Weights of a small multi-label audio tagger: 1.82M parameters, norm batchnorm.
Rows from block 2 of a small multi-label audio tagger, named by matrix and row number. Each number is 500 + 25 x the weight over its row's rms, rounded and kept within 0 to 999. All counts start at 0. Numbers have three digits each. After the name is the row's rms in percent of the matrix's.
After each channel's rows are labels from the 100 clips, of 14976, where the channel reaches its highest value: "strongest on" is what is common among them; "loudest" is the band of the loudest frequency at the time of the peak. Only what is clearly more common there than usual is listed. The data: synthetic speech, music and everyday sounds put through simulated rooms and audio effects. In brackets: how many of the 100.
# c30: last pointwise conv (model.blocks.2.c3.0.weight, 256x256x1), inputs 0-127

c30.157 101:487549523495516504501481489499529460485514456468496488485436474492497479497492494507519516456538513505502458533471532518467458509493482515522499476529496493511492493488476495482497539512535465512497509512463513544521516448506453519486497528456511467513503478532542478507524502514504512515476518482520513444497534504532486511488500512480469500473508509516529523486500520539468504567478
strongest on: short reverberation (71); everyday sound (66); reverberation time: 0.15 to 0.3 s (55)
loudest: 2000 to 4000 Hz (29); 1000 to 2000 Hz (26)

c30.112 100:472510521487467520512471485502512470507522483491477460509507473507507510501481498510505513507549498484510496493529532494494498512516482476507484493526497485483493552499517488487536525485507504501519531513462466480471505509528510536479499479465518534496518480495529525499504493504472507512459488476445522516453523528526522476457490510502509505493477489487536472468507504465569481511490
strongest on: wah (76); dry (41)
loudest: 1000 to 2000 Hz (49); 500 to 1000 Hz (39)

c30.66 093:498517488526465517501502483493552483477477493511504521510501506482469480489488510546505469516523479511567494501507447487518503488489507471471540530493459536453492545510501483502537527525533480488450497485498540504555510500527496459491491535564557518518503523495498522498532539499469471475500501490478477551532504510516494473512513463475488539526498500494474502472502519522492480489515
strongest on: reversed (39); distortion (31)
loudest: 1000 to 2000 Hz (32); 4000 to 8000 Hz (25)

c30.3 097:490526518516533479472473499526501541518501487539513507507492482479481494482528520455531500529537504479488492489534503467538439505476503495544517470476543507514523473502448474512484467503533504503476508509473493472506519498484480483487522491502472487519487518480522487463500532551471506516503464492538487495484477499501466491489477457519507488509462476510494533476546526515523494515503
strongest on: short reverberation (83); reverberation time: 0.15 to 0.3 s (56); everyday sound (52)
loudest: 1000 to 2000 Hz (25)

c30.158 104:516483496555525466442494497456495519496501517481552520516513524540496491506465505486504500503563523535495527504491481505509537565471493487462545487511503513459551514491511503543497509541487505511499502466483483492487508531488503497543478513460469510513473525521502492486526542468556503492535513473506502462489522507489484516530498511486488474523496505530478485511500487430460518502523
strongest on: dry (56); distortion (55)
loudest: 500 to 1000 Hz (38)

c30.120 098:506518514509515499494526474524502496469488469517510491487471487483502520503491477494500505478519506521490515450513466486590498498501524506505517501495475475495529464497495487480486532491524510470513532500499468480480473505497547534512503494467504520561486459515484522528476507527494509519490531514478508535489484490516485495524477509493502525505532496546508520500479461510472468504535
strongest on: everyday sound (61); wah (57)
loudest: 500 to 1000 Hz (62)

c30.111 091:502472504494502498494516557507487537496520500471486507456510479510519497498523520503491481468510518487502514477488517484495505526510497522504494510474508502496527493512504521484489499484517515501509497516499490498509481477551483522520518483501473504540543522461475514510516519463479489508548487501474499504451497537518450515527480505468519497500507503506512533511502518510501506483512
strongest on: wah (94); dry (58)
loudest: 1000 to 2000 Hz (57)

c30.141 095:450524521544524515508498523473496513489495487493503524529512489514500530494513498532566493489518507517503558468493477452476515489515513469508541488537514514502519517504486547477541518518516459480500509551506486503518525535483572521503511469496495521501475508510522467452515471472476532493514447514539504490502494509507542536486508490509480519475496510510526510542521524544494458499493
strongest on: everyday sound (80); dry (62)
loudest: 1000 to 2000 Hz (36)

c30.109 099:440468464457488493512487513497506482473490511484506481490499556526475488532481471477490465502493507539485495516494465479486508500508478470501519480503497528475468490457534480530456482480485491526483495489549482505493515438515507532536471507527475535519436515503470482482482522506534534516487483525540527491470510511551527532511529524530482546500511456548496521499505467466465525495481
strongest on: number of effects: 0 (50)
loudest: 500 to 1000 Hz (43); 250 to 500 Hz (36)

c30.21 108:494472487546501520491414456494560496474502494491516507479510516499547489482493545482539455462521515508502469495485553502526543524515495514473501473532468555509493489516497496458455478470490495508507538498523472505491469474502542461513498543465498504475515488505520465497510476474521434477521501495531483555438498464494504548500510510550503505544496500518470496493547515509508506487507
strongest on: bit reduction (65); dropouts (40); number of effects: 3 or more (30)
loudest: 4000 to 8000 Hz (42)

c30.42 092:506490456514507492530456484511479503500509496478523522533539468482477469504503482456503499481475526498529537487471551500478479474500500450475521529501517530475510471436516477496526500526505497496487529520469491474508503481502494486533472523506513475495498468506552490484533522485514539466531477521482465537489526473564518482484542503467558513512511483500486498479484531573476511486491
strongest on: short reverberation (78); reverberation time: 0.15 to 0.3 s (58)
loudest: 4000 to 8000 Hz (29)

c30.211 101:472497476503531498475469493492495552542492523528462538459498517484541492536517533492530506508518524467534482421445465517467505453527514479497492479484489482477520527544482465504524484514511525485461479463471506492523537490448490546517514479507487487541512498482543518472489499508527496504503497496526507477522473496470520472494505529453506490515553552466525498477553491484582510513512
strongest on: reversed (50)
loudest: 1000 to 2000 Hz (36)

c30.35 096:458488492533480514513492487495500507501450443468492496482475503504536492503496531566489504511470515458505491510515445479508513489513455513519493472486503510459472489506471502486494466527481485525487504474455487506455477491521496517497484513517512484501494479483503493482487513534525478481515514469482511545498478448483473448495491492478512488488547513502475522506522471511476478484501
strongest on: number of effects: 3 or more (43); bit reduction (38); echo (35); dropouts (33)
loudest: 1000 to 2000 Hz (25)

c30.218 101:506485516559488489509514497468489505492497497499472550498507487489495503497513504507494490522482518508528519488536508468514507472508480481495533507512509493530498489488541466485448507536554546479483532523469483485447480500583499465493489463508519553513508466486516509465549516515514490553523559491501492471524483496494493525478513493500512522523507475544508493521481505488490483508472
strongest on: dry (58); speech (51)
loudest: 1000 to 2000 Hz (28)

c30.27 108:520491557476504466484511544545488483408518510490494491447468515523486507541541488491525513454479508452508509431483493500520507440402461527480500475631503501494523411450519511572534483505523503506525490465489498518505490502499480505507513472475485505484507508522498492485484526473490476504468505484522493467496520482496521522507504498519493495491509515498523512522478482477495535500495
strongest on: ring modulation (56); dry (50); source: drums (50)
loudest: 250 to 500 Hz (48)

c30.250 097:522506485481460533551485493459493499497452528498516481449518490508493466492519518508529513469481477498547505494486488526507464530453487464476492494507499507505494515511500475496502504492532476522466461563470490523409459508443510510444569478479493556502517506549507528517486487489512483482544510488512500550525490540482476485486536519483485521520507502474490550514502471490484493477554
strongest on: reverberation time: 0.15 to 0.3 s (45); dry (44); distortion (32)
loudest: 4000 to 8000 Hz (31)

c30.7 106:492508503529494483537493561520502511505552509512491476515478548493566531540490520460481507513468504505518496481583508594496586515469530563480491499501555492518479488541535502491502543497511528482543491512484506550474523486507457501491509487501497461495475541542487494491504519501480510488511502488547515506496491486500520517519511527506491529514528469506478531519447484505471507511463
strongest on: drums (64); distortion (35)
loudest: 4000 to 8000 Hz (48); 2000 to 4000 Hz (25)

c30.231 099:481520583504518518591503505482510449473529487466486496513514481506513584484472485524495531516476528535480509493476521511449507521503478489513511522471499473499492466485495504518526485495510506502486487512491470460513496504495480497514489466499539499490484469505477504474491479489505524503527507460519478505462482512509463474468497459499520490521508503503490508482456555501513514501540
strongest on: speech (51); dry (49); wah (41)
loudest: 1000 to 2000 Hz (29)

c30.212 106:480569515528440490495469466573551508509457503504485497488480514514537531542484503551474464499446515492492526475456491516541515503498490525529494498511544466504488512512449496501506489563514474497514477517464476482509521465503496480516514552524437518521499468518518493503518479504495519498473487496536518468479489496503555486503539499469512526484517501509510486474524462488516494514506
strongest on: drums (77); telephone band (68)
loudest: 2000 to 4000 Hz (34)

c30.198 098:507493513464550465513461481557485504483512504525524482526467455531500484505553506531503576537495493475473485493488532470463459485497506468531515467502531507510486542487493464494451519499488462475534480467504502502495487517526460455505506499467508484513488468438544478490511512505475489510460483493474493516523553500474457524437499489501498522494550489513555487449488480511492506506439
strongest on: drums (61); telephone band (46); dry (43)
loudest: 2000 to 4000 Hz (45)

c30.253 106:534473476552483531505498471501499511469565484449507524480544480512510469507504499553461523460528495459504484448509447537422503510511487449479539547494442523474470543530472563528499549576470490548480510471504503485456517512513523488501517498509445526550503497497509508495510529503510521515511466502477512458483516467490489491516483482501482491507521514470520488472479490525496513538494
strongest on: everyday sound (61)
loudest: 1000 to 2000 Hz (47)

c30.215 102:551509515457521522566495484499471460496525464514498514477547493457506481496531477517499538544512522487465495499492507480520534530445507510513493511513514486510501522460501510494531513461498543511507505526511476492499457544490489498491512487470511520501490542495521538550478496496434498510527459488517505513513477456497510420495548479472474489480513496484506522516510509480486525472480
strongest on: telephone band (66); speech (55)
loudest: 1000 to 2000 Hz (28)

c30.247 105:527492465466527501556531510544527510479498507512538499501497538527521501498535483525526510564557495500484493517491503471464522500541515473476472534507537488477536478454469516444476508500487492520508518487489516502480487481493511466503515466502454541482459474495475481532537538461522505493518489517529460502503507498492508493522464474504475513524516511522518490433449470539522514489526
strongest on: everyday sound (74); dry (46)
loudest: 2000 to 4000 Hz (29)

c30.58 102:511473523482550427501488502498469497456485497527516516558501518459520467490511473515476491504534501517517511527510483466506526540523474522519522512510501507510536495510511463496510516494491493523509534491514495528529525467488513470518483500499486464480506473482519494502523476481491523460519457509500492512494483493471503486482533524502468512546534524475482466480520472472518487499515
strongest on: speech (84)
loudest: 250 to 500 Hz (40)

c30.43 102:506496544518508453452482491499468527461499474501485530465498479507512476525599515497462533539484492509481488530485491505459502426516510455519514459480496509495468551503493550458551500446493546514531485527491495510498505474460556515468507473521474503528512520542487474515511502503518493498470488557475476480490509509500479520531510463492496489520519504516482448539493543541502497492539
strongest on: ring modulation (54); drums (54)
loudest: 250 to 500 Hz (59)

c30.63 105:501527490454541505495500522482535499468488536511497498493530467437510508505495515532476495529536542496505507489510480494518463495485496516514475480478488511520523512474517504500499498458483499488480501464469503513532499483539485465515471524488472451517504456482554492503512509529472476522520483482557504503514492520507529510502511451457507516476535480510507471449516488555487453450579
strongest on: distortion (36); reversed (36)
loudest: 1000 to 2000 Hz (34)

c30.92 098:486472484508502503502539509474491495515508490558494501506495541530494482477516495513464523498455452496482481528493503490486474474506481496528472498459502542487480518477515485510519472477517504501533508490506471513490489496532518515490452469490490494488475507492520485481458510518499460518498495526513507487530483513465504534505475481484504514507513549471511518534497467547508473546513
strongest on: everyday sound (50); reverberation time: 0.15 to 0.3 s (40)
loudest: 250 to 500 Hz (41); 500 to 1000 Hz (38)

c30.114 108:531551488543476516499522466470506477506509484581485504493493472524486527505481424536541511490471497502527483498493475485486563487478530502502489559503441456504506519492498541495509441516544488505465495514466536524511475480574497503484499464527479464555504551506487463518543498489488521537497498476486501495485497472491510496529516488506488500482517467502546511486527508498515462515518
strongest on: speech (68); dry (66); wah (41)
loudest: 500 to 1000 Hz (36)

c30.45 098:497459521459534444472485515500529501531529498507526472458523491480501478512486493498507493449523473503424495471503480497515521509508521509483471480509512502462480560496522483481474484475469498511547520511471496491500526507499474506509432492481505461488475484495441484443528516468471528498462510487527507506503479548516495523534516510525489506533489525481505511509557481497512495447501
strongest on: wah (50); bit reduction (34)
loudest: 1000 to 2000 Hz (48)

c30.161 095:530443497486483562498492523490497534488488525484482521512506477457493493525512500500484465495529509491465453523507496508518495506494483493496474509490522498505498470509537491495545499530471506502481512494516511504477453500506537484527534508490452534475482482491497479471519526458519547482551523509524532494446515526501508453523466494504514499489479525455495496435523487523503509502519
strongest on: wah (85); everyday sound (61)
loudest: 1000 to 2000 Hz (53)

c30.95 102:500476471484499517477487504518464477490545506500508512511527486461482505491493547570492458464450517460496517513485480535497481514513538520486471504526481507505469484510498453507500479522532491510543523528465468522475492505539472503491479494471482472463463503532516479483495486537495519517513509547470511482456483486459509512506453546510513493485530505496491512480505475487524464492509
strongest on: speech (77); dry (46); reverberation time: 0.15 to 0.3 s (39)
loudest: 250 to 500 Hz (36)

c30.87 109:523562489490502529472524524489509467499521480465510477461484457484517477493487496522499521514502497513532496472560510551537503512517496489508528512512530479449505482532514490501518515487486532493514557516497479518545471483507569520491485559508527506577537458511523511504537537502506531495500486509546488446522513563531478457499457538478511503496489474477501460489510502473491509504541
strongest on: band (69); telephone band (35)
loudest: 1000 to 2000 Hz (26)

c30.82 097:482522518458485464503469475529439506550513499473529483484506498495489502463470515522467464537499512473466508497493547484466522510491482503520511500520474507507533496533519482537487521501497483530517482465493472491483533547478480463506476497482456500497484487501518515488477490478503459509500542516518522496519510500506482543477462478490476501530467515493476445472469479440517509484552
strongest on: band (52); distortion (39)
loudest: 500 to 1000 Hz (35)

c30.127 106:523526532496483463486474552541503473476469496519486485548498496527490500431495539518471521468477508506490514509500494515513481488476507513536505542532483498476496530507456480518532490506510513500488513520479502474517557492498489550510506461486473501499494507486465459497537449481462439494519459527488509497474495498518533503522501489480505517495519455479490501458509533497496497490512
strongest on: band (75)
loudest: 250 to 500 Hz (45)

c30.113 098:533509477502534482499465480483545480507469533496524442470477470488495497486481513573459494531476480499464526529494496499479495483535508475532511489531537522506476506495517483530458562488536500489505502499513510484529503489497481491524487524538507494499502488474481531505503455504521538495482478500509479517504500514517485523526468485516444531484453525498534496522485524527486487504524
strongest on: telephone band (54); drums (54); reversed (37)
loudest: 1000 to 2000 Hz (40); 2000 to 4000 Hz (31)

c30.10 097:485456532520509504494547483506473480511461496474505514461482519497482533505523449521484510480485485505514519521488508480498499453475484517548496542487475545509519481516501518496492497497493493508472497516487480488503494488522510531533502497475484510495516511529512467512505486495476507532495536499487515513487514499490503543505476529513553490477454480542515503538528519513499496475504
strongest on: drums (65); dry (41); wah (33)
loudest: 4000 to 8000 Hz (39)

c30.104 096:532477468498523440483494550500506483501509461500470462508476486498497488523540473487471536539511489518512467514536509495511534514522503503502494511455473485526494442483490493466529461474511540522525549538503513515519479497586531509466499491497491492496466489515503496513510508496514505477502511489506475499504528476471501491474534496487512489503517451496515503519535503516513474467488
strongest on: wah (56)
loudest: 1000 to 2000 Hz (47)

c30.254 101:503511507489530473482515486552469514474515468501507468483508512501466540501557467537500454494511492512495553470472489507539499521508491510526495457508490473494525501507465510479495468513483508518467506521488487522512469526513544479468527490462476501503500493507522492481519499484490492491504510486528480499524489505456524502468490512503507494540514537503476507462479506501464529516507
strongest on: speech (60); wah (31)
loudest: 500 to 1000 Hz (40)

c30.79 101:499456518480491501480491495550489471498489520564500514521495507515517492500579485489482525538514511526488508498487446509468499488501533495496501542494482467488479457476482505528499532471470479475571520534492521533502538521510550516453506486507518533519510497480465499493541492492497520514552512539488511516506535497501477512546491468525503501492550511512488524522552525490501471508502
strongest on: speech (89); reverberation time: 0.15 to 0.3 s (45); dry (44)
loudest: 4000 to 8000 Hz (45); 2000 to 4000 Hz (32)

c30.53 106:500506493483478507518500507523553513485509515474525478504515497502439514509485500455463514485482498472446507477504512504476514468508524464556502494500499485472513473476535511470488476478461493494536539475501494480505494460520498537497493478536497530490471469506518502530523540489482470501504522497499498480503515506440460508515487492515528498510451529521518540534508502504523530488485
strongest on: speech (68); dry (47); reversed (32)
loudest: 2000 to 4000 Hz (39)

c30.144 098:488473533512514535520492553515503489464493491451496503492524490494488509508502467544469503521444523493473462518501520512513523463512519502485483505463538476547516503429495457528545523454486530515452507490507455502495501510450460474503516491494483516485496508555488490454522496528478478491510496514472500530504550475533457448528522504494502520483469505488513476494536495509505488536456
strongest on: telephone band (44); wah (38)
loudest: 2000 to 4000 Hz (50)

c30.149 104:511504518477542487504491489501488485470530509525497507472489500502484482477493487490496489485519499477496513509485485487490497489491490494510495498504510522497511496507501487521498487496493482544491509485513471517499490517536461499482499508492515517465489501533468533513472513509529512463487508494525501480494540475476539463496525506507480520515482480490515500505476448521488522482487
strongest on: wah (98); dry (41)
loudest: 1000 to 2000 Hz (65)